From a checkpoint of a small sound classifier: 19200 steps, batches of 128.
Rows from block 5, named by matrix and row number. Rows with one number belong to one channel. Each number is 128 + 32 x the weight over its row's rms, rounded and kept within 0 to 255. All counts start at 0. Numbers have three digits each. After the name is the row's rms in percent of the matrix's.
# filt: filter width-5 conv (model.blocks.5.filt.weight, 320x320x5), inputs 247-265, a 5 kernel for each
# gate: gate width-5 conv (model.blocks.5.gate.weight, 320x320x5), inputs 247-265, a 5 kernel for each
filt.162 099:104128117149144132116158133133121123108131137146136128120148111150155175165091088109125108098150149156140104152137110091150122175174152115088088123187138050067157204093079078091128128202166136152137169108129164110117108164143112127090090185139126128108127130147171157194114133147189148
gate.162 100:102144138156182112145161116117161181139131099109111161118164141134126133121153165151176214178152142126094167111119109102141138108122164130084086119149092147148139132095081147108107089117110148165156113124131206105124154159193150143115130169111162158105132147136135123197122135119138169
filt.163 099:158129128143129142103110072095134136118115097148210136140167098098156132120102110113130132116123130119188132155144103077129169115112115035087113085061123125149191132104104152150138122195162168105133180167175104175149176133110137169136113154159151133079117152096108124119097145102121088
gate.163 097:144146121173165103135064064127153143147167130073126124046078126098090111102164166116123118134156128181168129169191179115129145131039009142152153138129082134110093082177151153131101187179151133122064093102102078126162150145169033139169135111100105161176171148157155132121173159166171093
filt.164 099:161148141134092139088118058126137138130058090111100098072077102087147123080185125075131129165115163179106082128128109138094153118149089153085125106157180125078064080131087127104164104116150085077124153087108156137132106091146145085055093177126056120100110162121082117105080122106110133
gate.164 096:149125132107103166117099104111122136112107119117108124120117110147153110160201195133193143162161139107087148124151109100112086106116150089122110072070140167139092119124167187201173165142112096091074111081093123173134109117156131121110144164084114133105090154083110094105145175119130098
filt.165 100:139113147132099138113133184135106149113147186154101093135096088144128093136148161131108060132155157092109158189143123103098074085117208108132128148097125162123193167109157138118077093106121135105164080067112132078125179134171177197159086045172165143079076119130137134095161183195109122
gate.165 102:102113106099108162161140155154144137094072092126110170165125117127183140100131177182142125175137119138155183134111150129152116069093129154076114120104077108102069106082105136161111070101152185226108106085122091101141181180181101083104093075061156115083029154171127114102101161145131087
filt.166 101:075135132143121122134155112159110120120102096089068145146092154102090114137057177136114145063109093088043106153096116155164097075098085099117142145102188181149189169119117109135111099098095137174106112118137156110150122118139101133113126111088116204161156130103128110095151104130066116
gate.166 100:099089087128114129150118132108107130110156122141174153103097128119147202181112092152141160111175179170168147161137117150115139139135115148154155136160101111158168121136108099054108204175138120126132176180096092158171192168141073089121139138180133138155122148119139187137151122160158214
filt.167 103:120095097103126086091144148152146140101133148149101134166092152159166178116217141130166162067068074145168113108118075108109150112109125158171141143036139141122107140092098121134109113090033071139155064123173131177179175144159125170128144111112099124163152161113107166118165117126115147
gate.167 099:104117060035128124094155154173166139116157155148117127138160118162158155175215189164144137220142114156116115136099141209097124106164109165137168139148162172113132106127149159119130117112088130132129084130177165149154157155162124134184127166053072102158126119124093133143125110128110111
filt.168 102:173168174106120082126112079114166158106149126155174161148127146115113145172096098058106146138150132112134132184139164135099120114185110077128124154235138190112054122129110139146085115090113122098151056083088113133124103123162102115146173170130188114084177142181085110152158149154107137
gate.168 102:130116141102127151194191148134182202144123137127146158178155106168193169185117155079083161126122157175122108112102092078082110152119076191166123167116076080106140131136186152115114098112154166130132132094134116162121103094094087099163158121159168123114123149181100122122157190169159134
filt.169 103:112119113126133148147126106083103116108106126100135173116114052080071132197147134165135127105164104112089167155154146151156071059084165117159116130089098069180180071131159154156079125124077122151085122135097167138066085081119149122076120114167110196132080127153124074085197115106103094
gate.169 102:150097088104105095150100123142142123131165140132173170182111184136089110112109190176149145160148106158234072072093080120180179145132135137133090090117085110177125133147151193207160156126104145141126153100132134062145102072090120164150101118076088110125085107173169129113112145116083158
filt.170 105:117148148155108077094155124162177162168147166046089120099098122177186160100127171107137134119096117101093127134187167118135121130168125152129134095110108130117100168090136134159197137132117109146106101115145156118122104132052132121113117134145130167172156187115113102141110153126125088
gate.170 096:143141089127097201187172199147134147158168121130162135108099148102129096121066073140115072158121142135099137108124130145113086073072101125188182168136079092099149117100067098136067115134096124153138182171159131150134141162121164118082117115129126170132074125121113156120200132109072172
filt.171 103:138085134096129083111123106182118114089119108181134149128150155104107133122106181100119155105112097143112174138161145142185137066166125149123102105092134108101087045164131115114062117171138155103146120112148139134093097151092152138119145107082133114066045194135134130116125177111110056
gate.171 100:095087089091104150084090077038136128097118111087152120172140051111055052100097102098107115131099115121130190124126158125102131153191208131120130112158073104148159128097101098126134136138122130098141134091131127188172159162105159102104161181143134148176142139132099128172108119137140140
filt.172 097:061115142104117148117155095141181128097113108190185100115121132096085083104138084080081068107125114131085140143139133114138125144135172173164112129118161129139169115132132108102085090132146116163085133134149166105076137109142122117126127151184180130094110088075169107141143183121093122
gate.172 097:129128097168170108080084089126165162146115120202200135090124164121121136152202174157125093161152131107163196185162110117090089109057120112126064111109148135084081088144155143067135147155215200149079075109146199174117171125063094135098103116175185157173152131114070136107118139182160103
filt.173 100:128146128110135088051138130128128109100119115144199133124110063112163113140182228124116056108088109187255143148055096107076045075105066161125135119153103085094136101174161144126140150158147165185098136179156139189159137100139109109135097092181194181157179124113105136149149147099164120
gate.173 101:152152167113109136121091126137080125109132154104114174126137141098079117127118102107095141127108101106111129136127101146161113111152113133123154158181102080128113110094108106145116166116149138118107110173083079116138099112125114153121119125109120099118157127082112140150157164117090122
filt.174 100:071101159152110161130123089101107077109158155156039049147159146146109076073154125161116096101153127071113058101107112054157165149139184067158168109134107130160206170103130110114105179141147133135164139110091151168180126167173078152117074156138104157169143139178162122135107146108130116
gate.174 099:186118119132134173129125102124129109125141124208163142088080148171191122087171190141169149124148171187192105102101155142138176130112149171146128143128200091128119101168139157139165106120140181103088088106114146098128166142176134043095124100112051124158128114102103084099119122103128148
filt.175 097:129124148164161161162138122117127103139118128140138139132087074114120138084122086111122147114149122126128089087143154168094117122131125155136126148078132106099143174088090073069072104154093126120028100148114100083099100097104133169137124123199182157193181106114160163129096076130172146
gate.175 100:114112109110126135157127150160149137154160161134127124107073163140184155138049070104141118143122047082034086126138128138160146163167119134148177172158094133141141135088066108097074113129134128112136184145102061168213162172137104073109150111150119125073106143126125147162152183159136160
filt.176 099:121128127101087173119091109164111133118113109140126151173127177100078093141157115094080097115119116091086082102092140111135169159166162107140124134182120133093148135147146084150167122117090115153138164136140122076129121064061111117117096082105154162141057102115114121112168199124152163
gate.176 099:103098127113101121103111126145078078071084097131105106099174142160135141117102087085118165182191159144131170110155164128107074115135096156128109119143095129139127127104105164149130103119130073059140132090110135110123119120149083090135132127113119159150121151118127125113127132170158154
filt.177 097:112140124119088142130128145161142115110126154119085145118092109135075118121139118120144090092158130143121085120140151155144152147113072116134113115130089110128102097156137129137145195147175184177144118132145139093126152143088106101167133109113119127126175123107070098116127162080113087
gate.177 100:124098101097101138148160141149134170155180138202135053067094167179142110130152107154141166158113124122107109128143128157171176134135101138138182155112130104089071089182139175181156141180096137156079093122159094103185142114094117149131146126067069143140113116124079159131106130112122160
filt.178 099:122172146140140129161168131123106100141186129164118117124103147083095129140120145107099153111102134185150133136145103104168155107105104166176139158114150138125170102134121122143131139173140141115163064102125190167148109126095163156184133127115113133154157095118110103146102123160110124
gate.178 098:154166124122124129137137094155169131108084143106078100126143147170208190189078097085108172084161161164116192177134115054078070092108104136168137139133127113102089115086102117087091106110156124126095056089087119104101129159120173122131169155190147171060108085129108136147153115138186167
filt.179 099:104111150136133189125104108044098094108130094134166121191133122111183159181147145175102147134141143044112083108202121055165151141206189113145125135118121101079082093154151161128114154187199137160125152079120096118138093119124110099129111138110125086121154017055086122129177161163154126
gate.179 098:147201140166134143155146119067139143145131107146123181167156125154119168149206213165160131087129156144085116084090100112138121129159162109095098101102189157143089087122077080101129098086113152101140107142152124176105119099180121115104100118113098101144173157090115166160179159167142097
filt.180 102:120093068099091145179180191150148138087095082114130145120094083141141111101136087072122146158110131118114131169161138161095077117094079124168167123152159167177159102069143179163134138168142138133129106114121104133167140189200162113127122097139153146131116124145116133109084120098091136
gate.180 099:107158137135114105182160125097154143126110108177186149181160151137172176181133123082099150137143136154131132116177173158161146166193171169151119134116145145128099109125139156155117118157122094082160195178141160153123145134105136141202178129126134148163144143156173099134106100140156149
filt.181 101:140119105099106132090172132148172146128133117111067098117187105177199204127163130084119117139128096136142101172144193152074138091118138089091051095174115122175186152114123162169166108088106112130108099111186176134145114133099150088097067115101117063137116125150169123131168165115150195
gate.181 100:122173183150147073047123130090154135121142152126110097100134122135145140138142134124087134142122107083069110126125152174118172183110111105174162106112061134150170124137109105094137131152125101083154107108198197155187204165102160188119135196117046087096172144145143105066155146136132159
filt.182 099:172121111087099155179142096127170163125117136161110075112126103152132126099138167105141157123110122142150173104145120156154132067058064121056142088099154105149115098159152157133099130087082108066101166171178077097075140145122143147141166176088142098123130060122081091094129108137151109
gate.182 098:110077080116119138119180150153114124127132085146076115176113118108091164129132107093072144108107120108090141180119117121103134135152140164163117129144140159158173129135122127103078150121082103096103168170126121151146119130135155143133138089124129169168188120119121157116222203142060124
filt.183 098:142139116129196087117142139080177111127153137163141108118148155104094147117108110146171155057082130133154108117103108175144107090069081113102146192164136134138156197089121106095093124127151121101201171160157147118147118114095143150120130130138180171135144148137161129102153181140076095
gate.183 098:142143135126108135111110096099161101135157130190180149131140132120165155102137171127118111106131105162144179157157146192095145112176115137086081111113098120129121150178131111095136132114105156166116086090128164114137147112100127113130127112176157132096091143143162146160207143134064067
filt.184 099:158128150106107110117106092131141085126132080113108142141162192190170145103098138170194197159160144164114182132160127166152151096096095094140212157103136161107085133128121151136139125128101082106108113157147086082131090094149077157133079147154148142116144162154180196135166150160137136
gate.184 099:122120092110101152180166148076127113141145179087089086162151066100076038069120113110093068159105116143149113070168185116089133170157102136102116140138146099103157125128086111143142137175098107114114133122096171161144139073097179195122133114064097157128131122116126100063135147157134121
filt.185 101:080133138099108128124158148137126104089105144164084082166139115101095062047135138103154055145095166152127092136152140132100106138118179140157161177161150154184142140115101151176091111190156123119144128162124068136144134146194154153151140101153190160116142102130158133144158144077092131
gate.185 101:105092095101120081091142103133182159133131165113121136167102074122106142199187103129159176137133162182150091058109110160180131098107140148147135107132177121172145105100106120102140141133159114087114107124108125205122134117110068083062144164147095109145116145133132125132108031076045092
filt.186 099:109122160135114116124124182146178135092133151124101068119133130137134146119133111111130147157137167140102129122118113111103125174146169122116133122101133093186157132140140168111126109115141146186170162140177169112093136131106109155133111110091118068100091117107137113136189142119115144
gate.186 099:119147167189155058064054065079118155155169185117104113087104118129130126129133174178158159106129128117074163138117169149144143164140166197167152167127085108109160131112099124099126099106130143124203186134143151105123091101068141168137116125099087162164124125137112140102114114097109088
filt.187 098:140092141113124134131137159102166134110130115185124179190091144191107099084114116106169175169142089070070150130126147089169132137125137106182161148193077126119182119163132104138121120103116107143073064125147100107093096137113131141160187149195116121149065148188192143115121148142124138
gate.187 099:126104116132126146176129125152102112111150120168131129163155147124172183149125121139143130144156105140096122106160152195121113118129142156128078056117150179095088050180116144103071157189152122115117105117184132138103109073079116125148145181107140148120106067106131148064110110112115130
filt.188 100:115087113169110089128153097135069066090135089097076122118158138151180163095108187173183155104107132154132145107121174127116107104097094188175151162056103101083137086171146112161147095118127142108105132111111138142140157150092148171130142165136103083174202148143161152133134159097072094
gate.188 097:134102104107097134152169188140123102091073101157085152164155121149137144164159147113130123139132108081077167179105074103136136148125162146099154167125103085141170200091157208192147140142182135149125133109121136138161112120078169128189175147125139145140115123109080119148149168149190133
filt.189 102:139151148123129110129133145171097100184183156129113098154096097055074128200131143105139166086120096065068122111132120108136070144114123141128114106123107164152106047146088127233203122163135142154137139116103157119138156156125148175170141144039141146110157156176145078133086115131119127
gate.189 100:112120113092108076132124151151178148146112136080111174164173164201108075078159128084135136076115110126096186124145154129128147113102122187136106142124095067115153161127165193114095128117099073121096089133073167128123165185165119119136129149094107124127161161118119162105127119140114094
filt.190 099:108110112137172165154171124095155109091089107125111143128143132122163118140097122105144111075058125158146154126108147161136127139102150121158162156097123127118143137150108132111127099148117115175121116107054090103139124158125142166184158141108087112167116146105116151123138104088149145
gate.190 101:136185124098133076083089145129142128153184133100101081135119086077130129139168109113125109154125119101165128127102092056168175134114156127104103149164130196122149227196138168134127099156122129133148157189156145136135138130090212199186126171173102133118110147114162110144118161129126106
filt.191 100:147152156144153203169139190155104121096090113126175117182169127201202101159079168137135118118072146109101141098151182158125082126120163170140169188130113109136172095096118095149113167148147151149126150156118141124119107173155095112104161137121083100111067152127148105107133110108101164
gate.191 100:116125132107098112090124145149154161119111101163125170127101159160117097071111169144197200111052075101130132157158152157075149114135092136149157128077113127144140126138150116173168137143100116167067076119063076168127095070069129136147187124115079151143136126149100100098072126113082101
filt.192 101:108103116110137148150158111127163125104139127144090082126122145119079100082133132074052073106119130100115050066121110126090089077141108076128140086077140119136185137176053100157090106146100134127124139064085073089046078125110086126112102054147093111157177152134200152205137180126092087
gate.192 100:117079153130075082120087087115116117095116103143138128098151130186103113089087141126107121108121169173103215172178120154092143178174154114129149121155058070102110134112131160120182130117123149154167137095140128113134164193134126129125158192157119152151128141143149134121125127102069071
filt.193 100:163145124128136158161106089093145146137142164138121109087148093129157133129126151179177123099124136162128125154150194168142176155146185102072106093118161113109118108180131158130087129127154143140184156162118100123126144132129103157155114149063095135191124083077105160171082091152198181
gate.193 099:167152110134162164110122139113148088100125113111165152103126087122099123155093147167191187083144114107147129099084144134121138139173162189119153129103104116112075073205178146093084134132064050098143117106142115156119133177188067095110156124140134140117092104037070099073077115131159123
filt.194 097:091115134138153112119144171156227191159151130158161100070065075098133123159117147141134137146193161151150096128112150120062120134087132121126114107142118118158144178142125101092133066094139110122134180168108169137116150186154081108101148081161177137152082114104126144159110182173112121
gate.194 100:176096115108131138167139128114164132126149154149117126119129082144145151141140142109060111119186155142131137162119071146093118131119113111145116088090149154115082058104142146114084114085112133184103096148143113135123056072074113159162100141097141206211159089120100104077121106095118148
filt.195 102:125114136138101124139147143176177156129159106079114066078109095081110149179100156152152126071085118089093140156124084151124193189123085113121144164164143132156146193105113114070110130157155116103105067073093144098059126140110098159065113146140114138169120136066071110081067071123103111
gate.195 099:137149098110111093087116091145165124172144120096131113118096094158134117132112171149188181152198185144157171166152153138090110149103098174124093116155068100213189170139118140131068079100101108113059049091158151153123113177176102115133099084118148123143123137113099097165092110120139165
filt.196 103:108115134149110141142142118144139141120157128140131085114138101138139122072076056050021059096137119139129142130131137174063077092044123064101134135104152164161123159172173163169141152150133126108083110136145092130117136184171127117093081143159184087114208125136137118094051092092128137
gate.196 102:144134127150140119113071120134176122070065080111032107146127167127121078056123101128125081129085100145139123184155080116147151143161135102104138199128195176180190174089118106075102126136149151204155096069153147155143140136129050081123170189117098097115175164118124136170154172155108114
filt.197 097:157095061110133156140124148178179137150124120169110105122132084095045074087152164146086131136101111113101175182157153154131059085128141123093073039131137136053011084144079107157169112151124140110106120089112115163173111065071120124129109155196138118100149137084093107145090139117162123
gate.197 097:124116087111135213210144151117143127144091106134134096118125050115096115088139076165156138157129135141158109142116087126140122092151102162121076085079138110127124079145142144150144144129115106130109138109085078153124087115121109134112099156140053105121097163177103116111220176124113143
filt.198 100:076102099097081104086112097111132129105136192133111127119071115084106152089165111104140108163121178191130131106163137122161103140149125119155113145149206143127154109131165139085065129064101089044108163157115124105208123194154134108167169127098141119140124136127121109172153162142119083
gate.198 097:191154162125070091111133062083177159134168124191157141116121182204164131127139162151192158158124127144182102109157158108113137154170132151158113138121111144119088119181182166177122145088099106085125168123149152137118141091095162123152134116038113155180110083114062121128080116135159165
filt.199 099:153124134170191150175127128113202147136127155143161167177182109121128097158130090104137124117150143147130159095116126153086118142142090194126127099174131137099102082133173127139118248246163158089182166124103163167125109102114113143158138107129134170134142104107072052153102083094118167
gate.199 101:151097131108079097096126140106106093134113111111178150087076118131146129133114144131125146203236145116109128112133109159164140149148102201171157163177194235168128138142156150113123088117118134078070112145141114093133105118082139152143175181211162121108099142155169143187124135119124151
filt.200 098:099086100060103045099099096083136135185140119142137149195200141085126157173075153146147124080121108110128081124114124159151132080034038159123136124128125115137155206140130109101109162155172152145159131120134099133141124136128130131128126121136181145095101187098087060045164172093157162
gate.200 098:132131140157106112092076067085137138139121113079166165131130128109143152094163152142168218113139152108110172166106148122070118157104110120102088082111079107150099105105130171145138142112091062078097115135118182154175140162102155146154152163120116115103090115118107132167150148077129098
filt.201 100:187199194164128111108090145120094146127126132082116148176110178104164127115160142158184121114129136131143121166129116110123134133091144147133123130110096127113156099153147124134154137169173174128160153126106132135135101118142118169131116150084072079061092120094079088114197190123114106
gate.201 099:052094113103098140104126136131114115112082078214209181134117101094124156108161161171152121167147090089196111069154124120135096076101100108129109117102208194210146132119156162178179072076092134090115086084116125189170142141112151142118130150126125124136160108076130156148096148129166097
filt.202 100:172144115158148154146111176182109114120154153140121158082120149122147133181130111112079115145102099155136079129129099119146144136089074137105136090101070138149130133070031157129136125134102112145121095112126132145170108098128109137152055115111160141101126111161124084067163116141114108
gate.202 100:112125098082090101121123116121142095119100128144141141163150121192151151170170166152171169047098068112102078121147102109094117154121095100091167205178126124062140133176155144172165174200152085104169119113105163150133160132093164136140110145170107218113164117173141127149156129121147110
filt.203 099:193218148151151114169187146217138156160166140148116132114113187174154108147144147114062064201167163161141138120090093182124111115108153180161165153170149113125128148119124125084099163167138137144169123117134121183149108091099112114133127147118136127114106093107110092059130100078149125
gate.203 097:106133117098036153097089058084126117156120135102140137111124132117123118117148159093203151124106141091076133128075108150113142144122099068139124137142112125133112165112105093108076105097091074076135121103099133131113147148147140116071068067085066091125084123131136125137095104133159144
filt.204 103:160147132117117066173164158127100132111143150063144107143187217222138097129140155153217140178076104133189154197150076075159141138090144117212154095100103121148136126144140129125156090129164159170177126131149135104111134141132169165147166137143108125209210149156120143119110153090084099
gate.204 098:096079139136095178124158150105148116149156152181144160158139163094153124143061108152180102036061116161176117171181214149153121119130145087120127097135177138113155167150153188184157168136134086086087102152155126099143156164155131149141133119158114107106136185160158149112176133133157212
filt.205 099:150158115107054161148100108124139142145106126104133164183136147138113097155120098156132119101116124151090129117137132160128078055058122145156139154110133107107138093060096104121128191177113103104157128109116161116116086044023115170156096115115099159191146171187144089100086109145155116
gate.205 104:029076101140157154188145129144129157174175160155232187187185123132139168142159163171104085056106072087082076143180152124167156123119151134151101117093181125109150156131138180184146153157115130128126138204175138121120174126076151162129139107167175204141140169133153188116108167152167123
filt.206 097:141139092114083073095139111139125144158142096079064064081140160160132108156076112134109061173129129117077179083116138101092117129160165153116101124114156114084157184096055079111105124139083119108110098097145156112091108120140096092140135131093128147090115146159146137191160136153113154
gate.206 102:104102107070066113126108112104099099108117102102131135131094145125128121179131172177121079127095138145141100071046091112090165126112143089147149138119058092124088105121177249201144156135132144100139133145135168098127118159188095129147134109144154082036058167171151133144112116106115121
filt.207 101:083191176089123106082099097051092141130150124143108127155179115176163145103105152164116106137163126116110106126159124157135115116161073134110145135133088085085123131080065137131161137122101132077150138140153131181213144066134169127114117157123080129179147169145075088121120113148155110
gate.207 096:102105108126163100134145086089148159128105081178179139112112110091066151123122143152121128118110135150156080129116087111140142139132108141143147116187117137142178175103106074080073151137067106130104081113163128043106138164143125117098119151147108128137139169140140166125152153144142161
filt.208 099:066084104105140097110126138123141102072087139087088097094123107134190111155102092139119089116125126129163171115074123155106085123149162116052089085151117131088126122100119135134149150117119126193168192192155158091124136103112129119122129121138153099124187142162095087113133147187143113
gate.208 101:117105119124099149143105075115124146151156165144152155152130107136157157141106165126114134083133107118167111110115105106152151131099122107097073080124087074144156137038139126160139097114165169138110105099145150124135143184217095102134133130094130146188204144160179157146127169186172136
filt.209 100:106156150183161123107138170173120123186160148126136193086094115152163186136181167112089120137163173091136158118130111116202131096125150141172164163156093165163155062134141168112103145176202134113139131121136146127135132150086148134122089181089130122099105123140151132072183110102088126
gate.209 100:152179141141168158162174156162115096136124151143131143112125142123139140062159152065098147059076116149175164125137151164140121102128118153157108143123091199132125053214196135105152121142179159110134122124167121110150138140184225194134139109045127140164169166157137155196097131097144187
filt.210 098:120135100120176162118175140148138161156117107110115139098066154156132159125151101068029125096106085116160180173118128143109125139150132121145111098094145175161103139117076112131138094072159147182082105076094065136128123157184108143097109104114172120110130107116162133091178123056130152
gate.210 100:131138136121167144148119121115127134134145142074064121140139206172131128144063083103134154151124164159145064072102064126098097062047061117156128143109102155126140150094103069118063141162119157127149118076136136087112133088091205198075090059065076110123094094157095112112099127101134169
filt.211 099:152138169153191136096116060103149096126146123208146110067078105145151171141104125169145143056055147123124144123131179116144178223173138150175175174142139134132122090185124088084133131137168119154107135182132115105142094090141137121106082123169149137141188132175179148175137147150185167
gate.211 100:154157109138077190149181135109152127176136101155101100105117114134106134096134184158117118177179140169189137116126106118167145090125170101090061050053088161162167142141140120104091154125096115156147116115122077114150157116102143188146155181163132148191116164122128114102175156108123127
filt.212 098:121121139137142147163178139115080099124114108187166141136067098104166131167174168099129152145187128119142116124099058085026084092120112158153115111105193140165110133197138170218181119150121165166185144120171137125118150134153110147189147145139076046092044095116172148149145121109151205
gate.212 102:127127122139102146185179195210142162156145135186128117169149147148123145108130111131134061135113155151138162121106168160155160120092119047064101115153114090148165153132090088090040170174134142153149139104127148128137163154159089111081127195106087127167139077082175160156112155150091104
filt.213 100:150157139111127047082132132137155116132115101056028140153135165151097128184148099062137176140103078117105155149113127139145101142147127048124163132146108120167108108131123158144150127119149091107175136162135129134100133096118060102116093141186145093105137133162154098141161154106135158
gate.213 100:109114089083105130139131136125148100146166147098099132064072117141126170206128162179127107087155153189173145126114126126141142094093111070091097134070103089101137099119167122121138124141121131139129164117086144140167152155117133105066136163151171197202183120139114091122153180130150172
filt.214 101:101122147089134110104149160117151151097105097136155140153132112132167172114149130094149116069086135106146132148184118151098095141151122166137137182238093156155134175210146146201227142141150146139094099123188142162116113175181124105122157136079051069088088117107090186124093085141120134
gate.214 097:147151136137194144096132134093171143110094123119120120137143160146114150171100072093131126108092090097153118095141158150115061095100125066082111147139121085083156151130134123173141170077090070132119137115092138115136112138151116099159151096076102083134147125144174186179107101096107119
filt.215 100:170111156175117084110152172149121113117099129183157114166207094082140169152150158123160102167189167122127149127043078077119115083102128156144110125138218154130098127129136110094093128122126171174126125072106104092128140158152109113122142099199212146082132158159134097103115125155162165
gate.215 101:146156133148129150160163114126120103163149196054127187139163172104089120138126117212171130176134133136107126064092147115096144130128141070088096105099083143102118210130158178131190125131097110149089109108090113152139175089112184128175175144144165146096113163148133126118095073118094092
filt.216 098:201128137079099165108092157194137114110089129090115131132177130111122137083126132159154141189159157085086109104142097090122129140187159158142134140163114107129118160065104167108097138209159132172166124098156130133124178115102130189140138095142133134054098167094110134101105141163171190
gate.216 100:114157141129111109116107065056128158144116162134179126130113116154150140156095161139120106137099122104103142164089099150121133115153117151164160126134106123172193194099131147114133142133114117110083104133147146184148149176153145105157146155167190118138154127119114120141206185137116128
filt.217 101:135114131169144130159120148134145214205147148117141091093093169148124092154171155156176161199146158081161143173196143211164147104166211115174148218148133143146131071104079095106113091073098116123080110109075081112088118121074122099104143144083137163139105130150128123125090130207214138
gate.217 101:136138063101120141160105100084121112136120158174120122110140171197166096162176176152170152128127143098061112096077048069186141133125116169113132147156121084098105074128124136103098094106109090078138134139154175183142082171141135190185126125165104066093104142084101166165098100116151123
filt.218 094:140132136132158091100081138193046088076079105091104152149127205140118110134116124132128174162111112136181075097086129111195188161172165118097132116162169109135164105178171191203180135129172157152153168145089161132111130136118092102118135112080112139117090082092110109165100101124151160
gate.218 100:084121100063065135159086104143116099120125133114085079123149175117114135110069120125100114134105112120170205193187155125140141132172123107108126124079094111144204171089117083142157100121119054056135099144143128187188179167142107123092116143092094090118112127163142111119160152149120140
filt.219 099:151161143182145162183136111125097117112116092101134165161064173131139129137105055057141186111107125102131126099161139133138145143152142120086087100085125104148142139145158162160139157098141131123121101100134148093094142132173128117111182170056065083127108088075116160152095084117162123
gate.219 100:157109117143168128121162116172158173146132105045077128121132097114109152147205168121102087077060085099130147134157106133184183154165148153091154169158189194135134093157127124131112152121102115129095116133139121119139191130097109116125102108180156147142168175149114108120199157119092143
filt.220 100:100098126121127139134146175176095148122099091123130142108151139147133096089166141089111092162151083134141118140163108114119129171169150090087117127126151161125159101146132135132163114103147148134159122117122107159130113120109139129119138085110133090067147114110119105149127133148071101
gate.220 100:150148133127144121117136153141109099115145131143158114145164090130144123140159123124185097158164147099110106135096145116048093076082135134112125137149169109185152073116105070108130100145135137124214195181106139122125137124128154157181188185105075098139128124098183167175131118118138108
filt.221 101:159128147173142134107098078126097138094113132116095098139150116130148134098122113118095086103144133106119116170101158147088107071105097143098089044098121107137189155133142175204194159189185129086079140148171103115179201154120133191144145105125170127127089102152127108097103118147140104
gate.221 098:090117174133148120104076069086103122142158144148096081087125130181138089039118152139194140128132186200159197197196155153110123082072082174066085132169075146121126091230200174155086092070112098089089117102085134142116077089093143104130128138104119116150116108117135132105141110149127140
filt.222 103:132129102115133130094158139149134134134074133115131110071119133142169126053151173079061106142145100118116128113112099143100100127113104091114127110171117120061139199095116153143122136213193170125128123136134109135109061096121128101110156143115129073082167109092073096161108107125173110
gate.222 103:093133129119089074121104063045157121132121117162139085133105183168119136169131123162164091114177098066061133130150175127089098153110096108160147121075174147169158101223137149207135180196171176154148153130083076122118135167105153129132158119083075154138093126148168115068159134124111190
filt.223 101:170109086128124147121150093118107117136135150134141130137099157146083099088126162105104081186160150140116098124123131171083074111144162174158095094143142171113085071158129096102127140185196134059115104097118146127128121107125166146072081099146122159139169121101112147213123106109095141
gate.223 099:134129135147139139120136113176045084116128111164167179187194149155200203141195178130109123112124147135135104093112122108103136105131117112159131142178111144104113145155183143175149166146136155151143117079098075151091097114080141181173155198096097126128103145131150131160193131147136117
filt.224 096:111150173165141139137150185186191151151139134121112126160145099096089063080144181170142147211135160105074109159200139102126110062076161177168110093070097120175101135115172180178199126119134170182159173147153133132147123067106182146109143123148131106108044106155112175130054128183126110
gate.224 101:134137113111094158118087068121112141118132096101107089085097088096135196141113110141157124091092083096119193137131123076147111142170158091094144122107072130069086096145174132162133083144108084170122172185195152181155157141127153205184149158122135080124085096093078121158130120115149106
filt.225 102:117096130089106115133187134117131115116172193166105097099139036088124133105149063041111115125159143095102113141163185137132183188105037144088114117103160112101128174145104101124133128143194191133120154164102092138122126132115109120122119104123097104120177132098093120123054100145131135
gate.225 104:139110109158163117117106108126183128108091113099135059083182147150119108103153090056121144165140121112164124139166159132079128195142089131192153144069191116065126140170097120106135123145120113128046094148136111098080097149138105126172173104201117132167137132083104170185041120116102087
filt.226 102:168113113131158070092102130125124112148101093060064132138184125109120085103084091123081023149061065112174112129131150154160163116059095069074142112081085070088154088115137210188111125126151123179084145138103098114123131132113153126127179141155139159185125156189123087129127158132135134
gate.226 100:135108101099086115130132204164080134170131134118131130095125152188128178095162135166122091118112101132113175163150150135060079094103107089106120117115144083167121145128123115132153098098164139114108105090069091187125165119123136168189130133100080146081142091148166152175157161111111090
filt.227 103:180170148162142119155119132162182183152122113151092154122104150165135127144129091086106103125103159137061081038094102111158174155128139141138126136105122115125129141176141109137127125093147134108109142179147068050117134097126129098119125076117099137111080165147117190127172152105114112
gate.227 099:134153164161122106131061091053115153172185147088121135159173099138150175224134149138125152101135103108105164159118079100126115092122105135152155124162087090104129123131130152146116191134097104120159167178150137115135126118161123131160146130186167184188134104151170187204207172150099132
filt.228 100:139077115135184073158185171150083121117114125141172129121106091067120137139130170150180188134132117105123124105116074096136178171143164166137146142170128149079094101139164151158141125136144173107095086115097171135148119100145176095077083073118136109143108104065099144160152152106108141
gate.228 099:170154112139133125086092143122082125130140165069112125108120098111102102136142147165177169174147114142108199133105115189107107130131114186186141120098158124149102114113122109134101047070110116117095146100077097157115115115092097156103078098142140155141113160170152173158168105116143151
filt.229 098:086088083108107181173119086124152133164137114133169121113111062077115127132151131101152116092077097052140145122118097120160150147111113142091109125130113146155154105140162101125132176134104139125104163166160129134146109147146096115113125143071126150130087143107103146149135129187171151
gate.229 101:163156151127140084088138130089077118129121124112125125063089152147155165127149132166159162150154111077084119172133128154118127169161117125150137111108196182131107044108136113131107135094148198159182176165142185157144099111148148161154107125137155141121093145095095100140109114104101140
filt.230 098:136106137121108182116110085151133087125105095094026098109142140153149136067167117184198141132067085115105087173168105110135089155113143146089148144128119170137170142154136073101130098119135149137165131147083128150121091152089175154136132119066055067059105167148100123193114145133165126
gate.230 101:124070061084090109081090129156129120136097101161162108124080132095116108104135100081174134084152160175217136151153108100125118128146136152092140171147153161169133129172167123081057142103129161100096112138146077090145119108079118147102069083089109113083048158127147136112088062091120111